python train.py --model="self-supervised image encoder" --image_size=32 --horizontal_flip=true --norm="batchnorm" --padding_mode="replicate" --kernel_size=3 --shampoo_beta=0.99 --one_sided=false --cautious_weight_decay=true --epochs=9.6 --decay_fraction=0.3 --warmup_steps=210
Rows from block 6, named by matrix and row number. Rows with one number belong to one channel. Each number is 128 + 24 x the weight over its row's rms, rounded and kept within 0 to 255. All counts start at 0. Numbers have three digits each. After the name is the row's rms in percent of the matrix's.
# convs0: first 3x3 conv (model.blocks.6.convs.0.weight, 112x112x3x3), inputs 70-83, a 3x3 kernel for each
# convs1: second 3x3 conv (model.blocks.6.convs.1.weight, 112x112x3x3, transposed), outputs 70-83, a 3x3 kernel for each
convs0.28 098:136107155130099127103161121146123071122135122131140112117117111085149169120093090080151140136070133150088132109105139129102153108114117074144138125102129151109114115128115195127091131129141117124122119129137108147086142136111180112144121127121144142147114118100115169116127116143123153156092127145111112131130146120110131099155091119088122160144174153143130125122139103140131130
convs1.28 097:115145116124103152126127160103110110105118129137121142140143147162189132139148117087138109129152117117130130103119126134106139096149110113096139147119108123159125165101165146104142155109128127146117103105131134148159146125106144138120142167143092142113127092128168130111184153121140147114115109115102143111133103151118112141130129104055108131137140103125131137150119143128126151
convs0.29 098:174137103119107127125149106101135124145131111117140082140136117127162154100146122104106189135139099092135165140126093122168138139130083133123140195099101132103143109136181167126147152136075148123089141106118122120138147121090135117125129135126120117096162132156172156133152138148103109121115104171107146170110107062122130156137095161129108078101106184107117132136214170149118113
convs1.29 101:143090119097154075140099113103109105150164141109111128133148143125126138157128142117133133139148197105112118128127101127136115151127120068136157120111118114116175118093105069137077137143111132097125136134137125146138099154135137097108145114124144123185072133110128129103132150143147143191096094108154124129122094140119121109138150148158142118093166118095119115151125134152135122
convs0.30 119:109134134151166162114103136092138070140110149137115187112117087203112111179121133139088182073201078138141113125146115135108170126119109108161090163150120102145114118081135153099123083134166108119133123113068128145130111104167139153130125097116126119142146137090099091114133106093143113086157110105131117121092144141129065151145135134116092139140118097150104143117137119113130117
convs1.30 115:100141167158119121124109143128171129094124077122114110133156120105136165172088139121144139153116138078196107139083125161138102150115143137165158123093053127146138110133112133145109121115137148099175145137146129156127158116116130164149098129133126151136138115129120143102090140122126072150134138127106093157149166086059126158153129122127179120120162130130118186115145130112148155
convs0.31 103:043116170135051113132173133192148122105166123094108125148078113149155158120107132144148099160107119134103161125091110093148140125116145101154176161146120126089129155087117146117142109125137147144143134160147114071120151100106140115119080120133146118086080123135129144151079159144135117133136156127166121141101130118143099139137146124114118141073153139135137133129159146115125141
convs1.31 096:145136104117110161137147180118126087131120128130118127112128145133135140140120154152140112109168120177095128136115157142105105150146139106084126119113099131153117135115131115146149116082168148157097122135130157116161147147129140134111130129157084108100144077130129140137102149106106118125112148172089157093141101154144167130127173166105111134134017104130136144132114124104116105
convs0.32 103:092159116118117139128108132151129132103154114171126132124115126145125129117133086125161108177142106124149123114114131126188134135131103117121113133137156128117112148139121172126072121142135118124097104153107113103142142128150147088118177080118151166114170136133153103099086126122146133094135197129095135162101151137165170149156134128133160143173183111136158103137138163129148117
convs1.32 107:110146151120124150124162116130167107160127114126109142152135144115126070131138131140074144135134111166138130154125143127137146162137147137175120137166120102134133128116129193136154133098127142121134144118190138131100117112137131104103131103153136109112139151194129103162073130105116119188146095184167096100112111118128123115134125118139089106168147128143154124104138113127128101
convs0.33 105:097116169164097110108119143106140124141136126144167147124145122102128133133127117121125140154087150144111142086113120126084152093178123142144102103127118129118128126127074104127152148147124129113115136124061111142153117165141065128141115078117160138098156128141137135113136120118134113131125121124124160130118174174124180087140098109117148136183136133142094111136121087145148159
convs1.33 108:141110094129116121125158154095125119158093135144140132149132117161123127144106140130114169101084158141139106111124132120116145142150082133121115154110103120168096108066130126148101134140133155117147152085133122127142142158116114126105131115120116124140133132113153093061161153158146129110104160137111160102064122169133157109136126108112160178111123113136136121132157107140125126
convs0.34 092:179108169132106132161110102071115130132120123155159101105108120149108167144119153130135165124160138120065136139107104138075136089168145100121174102141170175128102126107063124116110110148120139140112119115148117128127132127147117135165105121134130096138158115100109141144158093142138180112117125173121067086145091112128135133109117162122106068097140111127128096149105112126107146
convs1.34 094:166178151156183120083133093159124101124112116076099113139142122158133116113135103095128108157108163134128142112098117107091106120150163139096096161130123110099127146122144143120123128160102141120154130114091126140114116124155106100147167126127133118138178138137154142130087126167135117103116140120108094122133147174173173157131135142125080153064150127112126139097172140097156168
convs0.35 094:114120128048149153120135134120129146139144126178136151114093116154110110161154136130171150138105148141130140131144148116118111122163135124109118140067169139098124133154130149136161134170131169133128081130129140167104119132134149148105114116143160147139145140101124121109177122136172130117142091120118099148185169121127139099108090150148137125147110099131116126134113115112201137
convs1.35 088:178139144139132132126125161157126128194111132171142109094123167113119124079114165131120113125151097188132141132127090118133134174096105112142118119127068135160147123128073131115100114139119143126101128121126104118109108167125128138111173134146133142129138145138135129149136133138111134155066150202144079173132114118147138152128141087057120129143146129129111117109158117114134160
convs0.36 101:079162200153145134136107105111117087156128153133109140152123131128148105140095115082147113106175105140138129116108128132138088137162129142127115153124130142161135163187141136143071100119134139143133103146103144155138116049117119091084111111171139147125109153176124119122095155172115138127094137136083146149151094126114115111163124109089098159127090138125142129132172101149139111
convs1.36 101:107136140119135149122133112138132106120127105123135098126131151112129116126158125111138099160084128143108133123111082141143115137133152131115087095142095125112182150096115138171118143082129151135138122124129101132140136122136133088123148161139100100100129085101142149082166145157151148115116105168165127125115099156111166125124166106125139099117105128132126118104149113143162127
convs0.37 094:129161092116113140090135148155163146134171106125118146132146159093109165126120122086101113155123083155143148106137124172124100194127106109138129134129105128138118133133119114122147137097095107123160116104111128154143122145120125132088131109144134173112128139104109097125117065114095088127120129131125133100139070147148141112144143103176136105185162122119121136143127119109110102
convs1.37 098:100090161109181125127134108149127106147147134158134130111089106131148103137143153154132078121117118133136189129116068100148123132104178122075110116163139135099119151159137165139139141138116112116139092140123093098096165147100148088115133128157153147140157129126130168137102131167124097148147096121141127109104149146113138166183142065158122131145196131073091109130128106109152134
convs0.38 095:102121083160118136167130110083126107078131110125097095128105147191168093159140133143098099122124088085104099121064150109137114102103139106147105104138141155146134182200242116140126070124061139098119135120114098111078153111135098154159146178132093147147155136142108149113123087091132119127151135115123090154114119146139104133140181101126090121128190117123145132131140123157131133
convs1.38 091:124100140136098103156123103106132161092148143156147126129142044096074150118143121116131140131134129121180120145141149136096125106135102140132136137125133141138150146118155080141121108101113113117131104117092155133107139111119132162163135160107125097131099141115098092082131124077146167146112126157151176121119098126118132153145129159076159122142128079111132117129117135162117142
convs0.39 108:155109151117117117138107113142117104111128097123099116123094132090150158117191143079105152132153148161060147115186104142118154146134135157101130138119109085118116091158165118094140142151128066138098119141126138161114160130149129139105141109082140137132127131128133086130065134122128145127116134149162075157144120156110103172130175110166114144158138130117129142114122102112121145
convs1.39 114:095129137143106130100148085124152145140121134136156093168127112137130110171105130146089123139055147145142186123133100134135126111104133125139157144097112095159125092113095115192146128133096128097166133093134120083110114137122131126155169139179116114125140107138130164160138113107162131124117106189126079141103090163121137174145126127120088107162147121129133135097125120142135102
convs0.40 096:156105079172164143123130111104097066128107133179135131150105131125135165125113120132085109121133101153079126153139125154144145121096163141152124107142153101131120094129126158174154151144077102199137094095146135133143132047135122088129143138128126116106152147148132111128106145111125117104130100136128121202098143119126122118061125125123148138109125122137137127152143141134104142
convs1.40 092:170155138125120096118139098152112103139148133149151148118145158135099122121125124135105133163073137116131137122140101163125129148117143105134113096152149121143123118116127075110132123127164117101136130170157128102130132103101112122171120154143119126146069090125147096105112093117112136103132135131138170106122154097137165081154151119148127146127131115136077109115093118138116132
convs0.41 097:060044146157113156147150133154094112152153153114154130149187099137161154080145141158098135104110125143124124132093140142158169144144225159159104091110099089168099123115133123130103097132155123184154094112131128111144130158141104098160091095130094147164086134118103105103127113153086204134069175147092124137138135138139126161102096130146154115158135125138131122133137117102132127
convs1.41 098:104121094107158161064126137096113142138137120123112165148105131086110080103111184092119136135173128130135137078117098140118113151148129154118161149125124150106067147122122127134161166121108125124117112126146121121122132113126140152175132159132133141148155142136116144114139078127129133092178114127098152090091132135083132191128122093169117196130151129057129137117117148136133136
convs0.42 120:123106127146132134140111132099117125147161125089131136142166113167095146105122099109107082149127182133195123121145171132129114077165108131163139131132154067139126149131150160038136099147109158071141118109130101114117139181141148121120152129082156144095139121092107186085122119153085152135138129141141076104142113137127166119157071136103170114088133134128142110161115149122128100
convs1.42 117:125111137129137123119112086134110123112120155141146143132094144131146124104134108125116101110173130123136109143117132092119154128150160124109160112135085092103114123187139178075168115110140118142147129122116127103105108101143118140104111134120136113157147181096114107166090123133148120178109180094146113120127169113169101179154124138165123133111137135134167117086137132158130115
convs0.43 097:111087093116112140090123114109074119135107097093093117133113147123128125130100124110094164116083095166078143104173073126146073142168132132097105104140092095108152140170133142139077131116101151116184093176180108116131099073110103124108132111085151116131142140137130129129147125141098118164101145113154107139069145118160140121148133078094082129064151118142132104169128121092128095
convs1.43 099:118102168116140119101119083158143138126140140131102108122097143111166116166147149101120137117104132099131170112099106130110171162131124130145121111115091139110116105092114124110198074154088103171129108075102082090129110107154104155132131121116130120141109120129155132117140154136109195159117135145125115116133118133127130128127147109177108135146111125163104120111126124168139147
convs0.44 099:159129098165079127123143114120136095092126122142140135126117158161171109139095092159084105165193115123148095113123136124113138182151102100112139140116081127134149159130118117177077135112132131122089163117161183104143144159149123115129098111122137093168111121192111143119112145116137116131131136115105121121123092151054132106111110168136113134103125118143106145137158121091150140
convs1.44 097:121137131127111147115102138127139144118137133152125094105146142113075156107078111140143129160063097112110114123109125120145070121185137136148095121165117145108129134078123146135131159138115109163098111149145129114132129180151075131100128133088138121123132152158117177120130101103152160098165127139145118155133123139189160148097111140175099091085177125100112123106105141116120103
convs0.45 101:141106166102109145140161113218133120156129120104108129140109085131158225079123154123144133132160130152100097128140111144137110135090146132158109134090127132132093147169148093151149159159163092136117165124148171055115120103131147113132123132110133080117082145141174159124084138110120184132123130128121110120108087154108113128116149140134126102145139125143118127129115101117128118
convs1.45 113:130127130120127144107121090095132114146112116133116098170115129123145137107112107125115142108091196149154120140127110133093095131122113124098109157121107091132128145108112166133106118163127134146127156120069145181112158134101107146121141136112110116143131130124134158176096150118096100040109117138096089178073127124174150149138172143140165118132094150143140141174128109125097111
convs0.46 091:144127167094133124127143112134118112165125107144111159124137136136159164090092101080133088137140135129142112103116132112060094155149149138130129140101112100137153160116146099137130125136110147129151147119125127119115124116146119154099134142107154116125147135146095141125157144125148116149139146124146151154102086180158145162136114130102117089126105151102110133133127132113085113
convs1.46 086:117079138152126103117116143110139156099142094086169153143168123122111122182102089138130098147083086136132142101117077145141097141117156099140153115166154128172131105133132116159159119109129134139145082165114130135105154106144105098106152124137140150171131102136087132128119138110122111132123113089100111092107146108088127145128103112158104102112141173139120143085069120140094109
convs0.47 100:156123109127121097139093133134106090145130086117128118142125145131098109144127137084142089129106125128131126092134104148129120154092140132122127111140104110120172122117107194162108139140083147096174145156155145173144143092132157137156143108143135158132160147098147158142134143104140105116150147133127112116162152115131111155103148084147157143134135096162128108136118091115146189
convs1.47 097:132146115110116145136136139101119112146123104181161135125080132143118127144144145151088146135134082140106119132118152163134151153104107118194118116111139158132105103130179160110120131167102127108134163103139088117109109123140113206173173093150171109137124121122119120117113112107138090134089128097123104127137113111147120143159130162100118103137083075125108156140104115091123137
convs0.48 103:118145099121081139076184132140139133122072106130138131102111118146103133109123106122146099118127140137103127130137144194148175121073101126141084152106134125145128135166158124117102065105120119133140154133120140078129148138126184111153131105136139098121131158133139102064134158136100116157154151146155170125078112138149095148124126109101116118128148123105136102159114117114111185
convs1.48 109:106087176151125107121138139146133138141150091121097145121122149097137087172137153150186115092133128158122095108146155090110076120111110134185153070131125143153121164156161131145118120080138142192150122124110158127112067114102165154086132119140117122130123104121117152068123144128120143123159108135125132138135108094098078132164137125093101149135107141128127129133119145141127121
convs0.49 098:151127150151162141100158151127126114106112082129106147121093136135148149130120115152093092121070167115181137147124092141129098124105109134131108163107148124140127180187110185104071128135082132143128151125108130151134134131143120127132139143111101080155111136140129140150091128099126156128130139158109118146115131103104204134068102186122117108099137108133137110131123120150105118
convs1.49 096:102117130121147105103151171120103146137107125127114127109170120140111127148164100155117099143110139137118117110129113168114113121118137119104122181174109085129112094126125140120138082114142131102111141124099131101143132105126109120114085147111151134120170102176086116098128144156156120147138130116176171083152110133098125162179070099126108158119134147147113121137106078121109113
convs0.50 108:076100129099063174138152101118142111097125121103114157129113125125117130120150168100074122163068092143131176122134100133147086150141129116092157100112135157150125168129155149112081098151152125139134128082143120147126139152138141144136115107140074111161119130158109103080144114172148162173148110085151115165119085141107089111071112159146132128148191136128151107116123139111118140
convs1.50 101:152166124080134148146147149126109141100119134155144117131155163112111178097166146111161147110148125155141138119135105115107114084157118191110125122153127145149099099115124157111149066125129145138132103148112121111156103137107136185108114133166155126116140142116117140127145109123139106156058138198091215139118137092107116134161142121129081163110143154137142133106137101115094149
convs0.51 112:159115098215100094123146160137115105173161109126140129109145122126080135177117146144166107117110138128092148086075119155170076119145160138108168145071170117149125109132086136103136129129095149138140118109132126153116140149180138108088137187116119115109112162141098126151104111117098074141130126119099090171139184136065097180106160142131126133109105091127149150153122133117121127
convs1.51 112:111102102116113089158166128124114144138113117134117143108134135111109157096117074082128155124169099171116135121119172108160115105156159112102154124134099133117114133113156171106091127181166093116112172121146109117099145176180109133151132101124145146154120125134104147133105122119191179102112122144095182143108171129145067173119153135135150147081140142138122147124117085110106093
convs0.52 098:103107135145129138102103135150103137104140155103121143129151116110149156154147161077157143125164116138130124146140135137161191112116112110132079106124144161134100110130128141154194141157121113103097121104162133135139137106099125102076125137127131160113104124103106139139148207144135104109121096131124166116145152105080124143102081123130118107163133059142089110121104098144143121
convs1.52 099:150105108112155214150167146109135119101101131139160153124144146130166169098125130137110117135121119096095152140143131077077099134130101111135117133093098169159133114074143121095096164150114135109141120147160139140116132085142113135135147131103134100149101107124132106128116129172109126150115092148140068132061117097148068104144152167143045126120100135125136117123145108143126161
convs0.53 104:143123080149131137161144085098106144123125122146129113119140092139166107161122108160136077130110122113151120144105151098132119096107127139166112142083167139140109123121133145120128131177094151146131168145093104113119160132129154138146146141109136120147129126129122152132127097110090138113103139141144104128127124132114106101133112109129110149181089118101148111110110102138107114
convs1.53 104:120131129072142090125103140133145125147156080102119119126079137098114132150126150128167148109166134153178126126134174130160114190132121143074105163102125097159127128113111124146158155113131142137168140115119131134111090114153135088150102175115099112182109126108140133133105146122071149130137115152165161112181114098118109188151122128081130142133140090098185140176146114118156138
convs0.54 102:139146113170100121067174143139121128150127075136099135118142135089132145101134143113160134138127148138130127100127128144085131126126131139197138113150064127146118124144133120142129089149135148093170122087125127093161144096150106132136152121141132113131134124133119145101112110128084115133108101132139121127114174129132210131126144123119155142121108128114132115116094108088060135
convs1.54 103:135125169090159116124106111134134129161124104143136120159121144148127099098110141117141071118112131156052176134077171127138086129118129147145164138137159129126131127150113140127106133139122122143151155166119086124123138132190129106158144176107159130118131105127118168153112153091111121108139106165122126150094114163137100193147142161175129136165121155118127142128133177121121143
convs0.55 110:113101121137118112110132092131111142129128126100140153131148146162136150097105124178117114083082210109105106132145138158131133134055165146104132088140141122139110105113126128133209114138146147097130129135121126075136116109102138111108193125132153138117162155132171187125133105102132122141195137137145095153151101127138119146133092129117108119100078141136133153116151126131129123
convs1.55 110:161186169149165116132107120139135166082114117091049128136142090121120165113131122160172098034172144139165114104130122159120131099059129135138153150086143075096108051145154142112098133082111130125131120108138093150119164094139140141108091113143119116128116129142105139100110126124133114137147138135122163106103151157118102150089131124148114134137175127104139140103123154124114146
convs0.56 105:092163114119094102187182165077124100105159120130118116073113126143161129120114124146118106125094115187083104116112110123132157143123097149122130146122131131132142190108173154171138138171136141099118123165125121113161117137124104118140075142097158102137091095164107120114146128062162134151128123143094179099129123106088156149097166114152113174127172102121105132115112118116120191
convs1.56 110:157108122172080171145134107127141120119137122137149124114132162106100101095140157166167144089130109168108158139157109143133166134149138146126159178137110086101123149081100117203141114105125117106132115109096137103126117123131092080138151116124106124141137125134113118109143104091133159058162116145118131148130119181134133099129074126118126152118104112099106151100127149145120155
convs0.57 088:112112127141129138131151154151157138108142104102133110110087115151156107167137161143169139107142125140134090135139141127161119119132148101150167125129114118142116119129132067086088198173143110164116150136142161117166131079133139070094109121128115122119125104097139109129141141148050111142102123117117111080130140143115087103114111134104129184100129140124129142125127110165113132
convs1.57 089:125155139154140153165112149094128116133147125118118100132092127132143126097128169127176096147131184145100077124077142111111115119126124124152114153150136149138147128127123112133146172163159107112126133121119121105089125143122125107144113118087136169104110124129155144108130138102099112113137128111160144166103137161117175137148141152103136156147122120102138126165128120134114095
convs0.58 097:118128141136188133155141119131131079135134143079118120125172137136126103105132132135102137112123166147109115102138140128121102122106149125105115141142150091163159096135145135121127119129132113139080142091131180147171136094126153137103168148111153115099134117137113088137134132165084131161152121130132119158094131133115138153123118114121153167125146101122134148116125128096132132
convs1.58 096:113145136149151116113141120129096154129122144165104113187118107128137143114134116138121117142121165132101154158111172086152092159129099187123146154151147134169110120132113115105115098134130107149134110153113194102139086167128101143169125139137112095068098119110112157148128173134119147165128124105132130092124163104077138109115067180158107123078150099126171163144133124110107089
convs0.59 096:099097125115093120115091134130147137115145155130126150126162144135118102148135133135090122152156124093144131139122106102120081142123124151106097142113099115130134112121117196143093177165070149127118127118137166137152107165139126145139142151074116122113152157123143131157109100098089124109103108114113133150116141123117224118151119119131201117087119160115190190139154159129109154
convs1.59 094:129125129117118156095145156135112127140124095116137132115132123093129179128122098161139123121165090156129140130141167151125135123141112129160099113159118119129114138170146097115132080134123111098113141106115150111122168150148119116106119115112105138135097150115145172133104137144146140139138133156159119098142095095117108152132095144083150143122156129173108128108116134120118114
convs0.60 108:101154135112100120130123137115150137141175101152122113117125106115132112143132133141152131136128081116144147125095130154112123152105100100111142129156132152123101134114115118136119139161133116139162110104141117079132121138113116123126141144135132141137113095084101123121155096139088095156128113122097176163135050209142099159131050121190107110120127134124120117133122141125085132
convs1.60 106:121145108138133130160104140141135073149121147150082138113154087095108126135127154118141126135184097129117112157099125118167091114136113159099096148131125105127098168143087139090148155178153127133143125119145134139102069141135065160126092123116132110175128149114141145108135094114100142105131112098153145077138131101138148163117093135149081062155101117092160115125121122098118145
convs0.61 088:137156132106150161198163158131104120103131130105141153108122114129132152144177157132133108157170111148128138138131127138108133111127123090103152138140096144164221189165125108105096102116113157126110152137079095065153104143156104129144090113123137107150111107134159119140130111132140122094125143109160138110124131156178162147123115129113162122156140120156131123126120124147169128
convs1.61 093:099125129136113145153127117134131100124124123160122128144129138131137147167168151166120099131073116149130107096111123146102106148135138115103146160143168117084157083116167166146136120100125150136135124125177135152149111168145110118179127162156112087096147146121155163148146106105147158100222152098102084117063139181156163169076126161130151095103090103120105095143120087117122080
convs0.62 093:172109180135135114106119103124133106168141111119112134117133132114128133146129151119094098104087097105126132147152140115119163135113119139130132125118136146103132173130144099125074099149115092107087118135137131111107142143131104099124138160169143104100142093101190137141117116110126103156132118151117165158136125122077124138139178148154128146147116169130137099149170089151123090
convs1.62 089:171128113140126159101165105111129126148132097145132115124103192095110136124117113120151127151142151159125135183095098127093182128113068133128104119141095079135140104094124091123091130109127110103131108138153104097133130147153103129118083170096139114074126109086146146094168130124138150098095158146105157187156143098132075095130155131102121073127068158136097103127120126104130121
convs0.63 111:131119104143203084115149158127113117147106135153135130114102108131145190116175126123109161100120120099170181118111106148152136119131139095137138079144083123103122108113154121139127123132156128112139105162078153109112132118124145158088160131125126100144155157114129158167116125126139150138168141128091098157137135103123089169152094140170155125116192175103128096091116114130112112
convs1.63 113:128163178182125140116152115145131108139081161122109140125125184102136149166151137088121157174154115133171142133079119172096112102176177132133161160151158133117087119123120135116111170088155133130161162091126078134090143080094133081119142167103107114098134111112137128124117155133154063188153121136098121121142154123129118170105144143119119076144101129122163096124139164093116189
convs0.64 102:097100127131170136141181128114107148111130145135117088122160134112151106140147145120134112158125119169115139090125146161107156163118109138103137120144151105110125121140124094141125105130149131078162156156135120131148148140142122174178131138129128161115133134104140097133142145078134133094139116143108125118122149098105129153120186144088093182092125107120107098153169116134102137
convs1.64 101:074141133147120131087105114141110102140097156090087119170115149116134115124140148040117111136148111116126136128124147085117105149126115139101154089119081107076120163124095133102136098116135109117102184126129111124127116104122135179137152151166124126114193179131158134111135136143089110066150090107120116112125095158125086164131087134102153127165089145115104118159120151130151106
convs0.65 099:115132126151079130106167152076107130143115107166098110096141137097111126138127108136173085128139128102119159096125103101141127147118095124145128112155127081170135151148209138102128140145116159114136118105114093136151147188125099169114119127134125092105129138140159116101154137149101137129132143132083169144109136117131110153093095136156144094148154125171130144102078151144116215
convs1.65 108:119127124130123144117134118145151133117141119155137137123160120105143127128109164139148135111151129150076116120135143120160103168114110076152139093099122147125154145188155122129134135114110118100141126134119125158132126162128137118163140130122116106139129095137100103151157134138116108173157103118179166136167103087132075125107120132137114103088116128107127150134140126125126123
convs0.66 103:141120079135155081126087148177167134134137117172155123112086137122145124126150130166042175144095130108192132142126131145140137101136083149150096170170075127099128106127146129136180125130118135131121132135113094135125129148132103130172131101133174145109110073127136155146126078169156041129099133087166120128115112116127130139144077080170142115100160104136149121137164154159115129
convs1.66 096:099113140100159152063164103105129130185118102121089120086196179129139098153128120105113147103174112103156098135138113128124113129139113148127175111133137142135109149112112152141121130115103138136170119193109115106137123135137127194108144102112154070160142172141115116134095103154115165145106132157140127153134143157107129083146111152114144067117147121120119129121105124165106141
convs0.67 098:151132091128112161154117115085136102102137125100104092127067101123118134097156123109096161115120167141127114124093146149116123141114091116128099099094160135103117096139157109090136160097082129099106118124117129155069103120186111099145105113128100111169118117113102139073146129145164101170103129107134112140123118111111086127111144148094137145136092098131121175161156092096138127
convs1.67 101:150122108094129129123109081091130118135100113129120103116172125136149118136127141173105120148130142088129122112122133120120133124146177145125167136112168121145114127088111151178122151132157164106132137113139119128105107121132123108128117138118161119126126097136097119164116116095113145084140062108103122107108130128125133105139103120157132144128135171130154151133138128092166161
convs0.68 093:099153133115179081122135149113133139129134145133146137130128091202123110141148143110176112082136169127112166075136126125130085112116154137123124131141105120108084075164117143132150097134179125117096133131074116128098119177102149158066119137133127136100138129168122150136125086143085098119141109127114173110122155090168098161140135161086136179140150171144135128114123154118127158
convs1.68 091:086131131144131127134145174124068130131077104147143153127131149120133141150118157163146157159085093159116130113096136155131120160110126147126120157158201122076115136146082114108128105074158075134115106146133172149149147164130174118128118127128141147110146167098137149102099122164120144160149136141125131123167058131125117178138108098072176145092104112133146113117127104095167173
convs0.69 100:130142108163137157106134154097128134127115142123119099106126153134165163130091106139132096107081122142175120125148127157101122131115107131112111082133140115136095137109106174145124135191183110097147100114110098093114128149155110141189110137129152173131153138170101126139104177122131105103129096099103137104146110145122084054118123099120114153128130176132099162123141130134059078
convs1.69 101:126116127082124126143128119123137116134124135084137141131101127125136135155161117153114116204106086102135144200135127134132140113108100110157132115126159168166155138144141103151153059127139133153087142110149119144148117123106183116133128131159207121115115148146171131102146119116132177151123128115206109121137092089122164135143147177081130138153123092161165137148178124121124154
convs0.70 104:074141120098113161135109135132130100094104097132126131173134114097111158135118112117159127125108122135108086110104127102127116149094096117137128112115157074122122125110136110132147143169116123131098129126125151117108127131121103134109106148117117116112132129163138102135153118110113135116122079135114038098109156155113111139149094097082109147112101125130125143118138138138163142
convs1.70 094:132100146136170128105128122140128145146126153175139110132123154079124128129137112190114089113124147087118143131139137117139166151142135135138120128153135104119133107140150130115116133122108134119110119145097135078127138147099140110121143115115127115125120146135147136122134122113122090137126150139161089156122140130123159100136094136162140114149179123100120179141124154148119207
convs0.71 090:127148182111152139127095112203119127142123129116111147138097117143131125123133122102118118072118106147144118095125108140142129179113137108123133129121114143109152124062099139138162142130108142157122096112115119145147122098105142114092163140144130140173167156138110133104163092125143096119086102152112165080139157138094121126121144124151100064126127129133117132097152145155124129
convs1.71 091:127128127118133132118117147143150129166108132126182114107123130156135094127133119137057093126107119122124122153165075147090144096111148138161127128121049116107158137163160108087107131172135158119163085161132117121116143104095151136106145098129132101142113103127119114116099174128123165171128112122122109136094115095144098084146107172133106135151126102104133172144114105122107134
convs0.72 115:153155135087159107098128106150159138135113123143132121111132145107135118120111139152168139132196131106133092174098158160157122132117142119121092100189120105126116114134105161120118098142121132138176116162123129156089122112109134093196134168160124118105104191140121126137108096142133113123072118169126108136123168145130084129113119110093080147160115140113120123073156108157207151
convs1.72 119:128121121112149108096125129154146139139155108137098090094150164154116125118139121170136160105118102140070126141136103128068108111127131150111120102146131181108140122127119141151119166115132117128114115106155127131076136114121113129148164143111109081123142158127130102115134151172131116156192070129096134105096103114125134139147153135166142140124125154090103151142116135114126143
convs0.73 098:113138160118095176138135175132141141159182101120051120094099139136156141126187118145145158121156116125164171126091144139199131145149134153128093132127165120118122102118136130113127100131104116133148086101097105139089157109104131105061144124123118119098120111099110088114125170151152134090107137087162158146132121107125181120114164086110118146142150154156111146129145111111149129
convs1.73 102:134100117067125146118130134132127127116094122132147116131133130121112153134152118106108188150081186057154160097086114091107107154109157109134104095186118098142139121128101080158158126139099134134140158117115140129152164079115115122132140113084148130122108123106102126115132141154125063119146128121160127137108158106130109107101128125172122141128124132125120117116126110124146128
convs0.74 109:131172169124128135135128075155115131133120129161148124129179192134117123167075095106139111112087143140153146137130116127091129140162127139106100093129145131132081136109134107124157147098131118125068120113134143154134119148145124116116091105141123105130082144114126140132113142141101144144152142147133122123110118114111122141121069122093118129150111148112088162113092154128122115
convs1.74 113:128130141147131161067135147124110159151135119141123131136127116133138101117105142121173119121156123170036166119104138164145131126127115161140140190164171118159110156141143155150116115140117151087136124149139132155062093128087097127106183153137074121140100098135143147122129143139155122097121116111127129084111135159114119129089131158154132139129143158118103124124143131087140144
convs0.75 118:143139111065118126156120133129108105099109182140137116171108158133147111127150108107143134107101116117101146131151125126151095144131129136101121087123168129152104131070172138145147144060103101146124102127156103157176150143116141113101127092178146119102105124137172099092165100117135136148135129130131116150123106099154097121123124157114168160123125121092095161132134111148112092
convs1.75 104:172152133154154141112074126149059128120127106146159118147157147099132118116150079128162138121118151129150122183115125122119114139133150177097154123104143110156091185109133106139109107174159106137152138148151140091112101169112128100141118175115147127104121132123086137167146161110139186093105068155132114148128157094164092113133136143151114127136113136118156153098130151115107166
convs0.76 093:105123144131095137100128156131157143149097102143121127165163114125159109138171140112101130180111103126098124137162156137146153152098139153114099113098124156121157150119128132115093143080127096121100100124146152138132146131119163158115149119119127132123142142126113150137150147122123148104080118118094169160113120120130103126150065136127099108125141049116121128117114135097124163
convs1.76 088:131135135097148135165124124111136106107121122120146091152151129149151132125093139126100125163103131064108107157110114143115102132118097127159117137135105138139080169123098128127111126177111125092105203134088126174128124137058120118130100094132167131112164090133134104146126125105158132087135164143115130136106109137171118079154088126116092202178137071138146125140140150091131131
convs0.77 099:171169125101123141150107155116223116146188116124177101120143104135133137138144157143101079112152119144092168132122147114148141190159143113138124138126134134117138141097174093171120132134114175152103150082134147138069132126134116123089110132133139121107100135182148147098117141121120092100126172127169149130091099139170068132155109190158108088126156121138143155146122130091116120
convs1.77 097:115120083124142141140125107133127123106119099125098131119099139148146126106063147086151106128087162142154129100129112120176098143136163185140150108088131116110145151134129088129117126093139127161094098092140115123104082132118108148118125139088158112153098171127165126142130149124098196150141123168107173113121143120151117133146115141092169135108116089129163148126158097107159109
convs0.78 095:129151129133145150113122093127114134141108133082111151146120152141165135147135089119175155157088116104110120111107089116122099080110143133114129120141157152143124167164111128216150106108151139121152155151140125121100127173138110189111119181106123144137133132149169138162113115140136126146165094102166160121102134112130123109146133166101154126096128148101131162163131125101117147
convs1.78 095:144101120112122168126166143117109125118165144125100171127147125165141128165182114068141109139142100134074147140177148144141145164125066137122149115139150128107105071158114099110146118126091119126118108158106200103155148143115152116116134141133146086129107083145149116122116121096119104111110124114168138076113100132121099137110139161136122091115119126141120142100148147148176116
convs0.79 092:172149127128131180086093152077136127102119092103128114145133151124137131122105108123153143142121132140121146134161125142126095135118105128147179111146138137173105117149148129111095156098069094104134141136108146121100181125122116135104130093113117129117104118104115125123137164140117158163111171126144128119145136140131146115118195121144123113122119092152129123163107114152142119
convs1.79 095:119141149153144157140088081160099108152126122114137149135104143150159137126116103148156101163129098128126144166103151137166100176086102146164123128167129164128163128122142083091116127119114122131166098113130131101124108136119147140124137121149090133138144156136140125106147204150094148113088100091183114098128129065126099131124148101091109129157093132119109085129097101144156113
convs0.80 095:151159128158089067099161172127120137128149141115141133158143123116122115166086130131112136114141160111095130120092148137125090108121115099116099155087145105129133127162124143136118123113160124124142152129145108157150096154150134135156141086135112096137117122136119120119130111128119088145105069139086104116095142135141095146135115183143132132153162091107147167144134135141151144
convs1.80 095:121117125123125103099115109119121115115107158105132173129152146099127102139142131128157105124117103114133150131173141110141101125129133095118128140117154108134130124099109119154133168134091063146111110169147144139118146141165119112136086125129155125136127115159159147110109150139080141139166131131135148123170093127113118114105168114135112147107158126120134133144114102141133136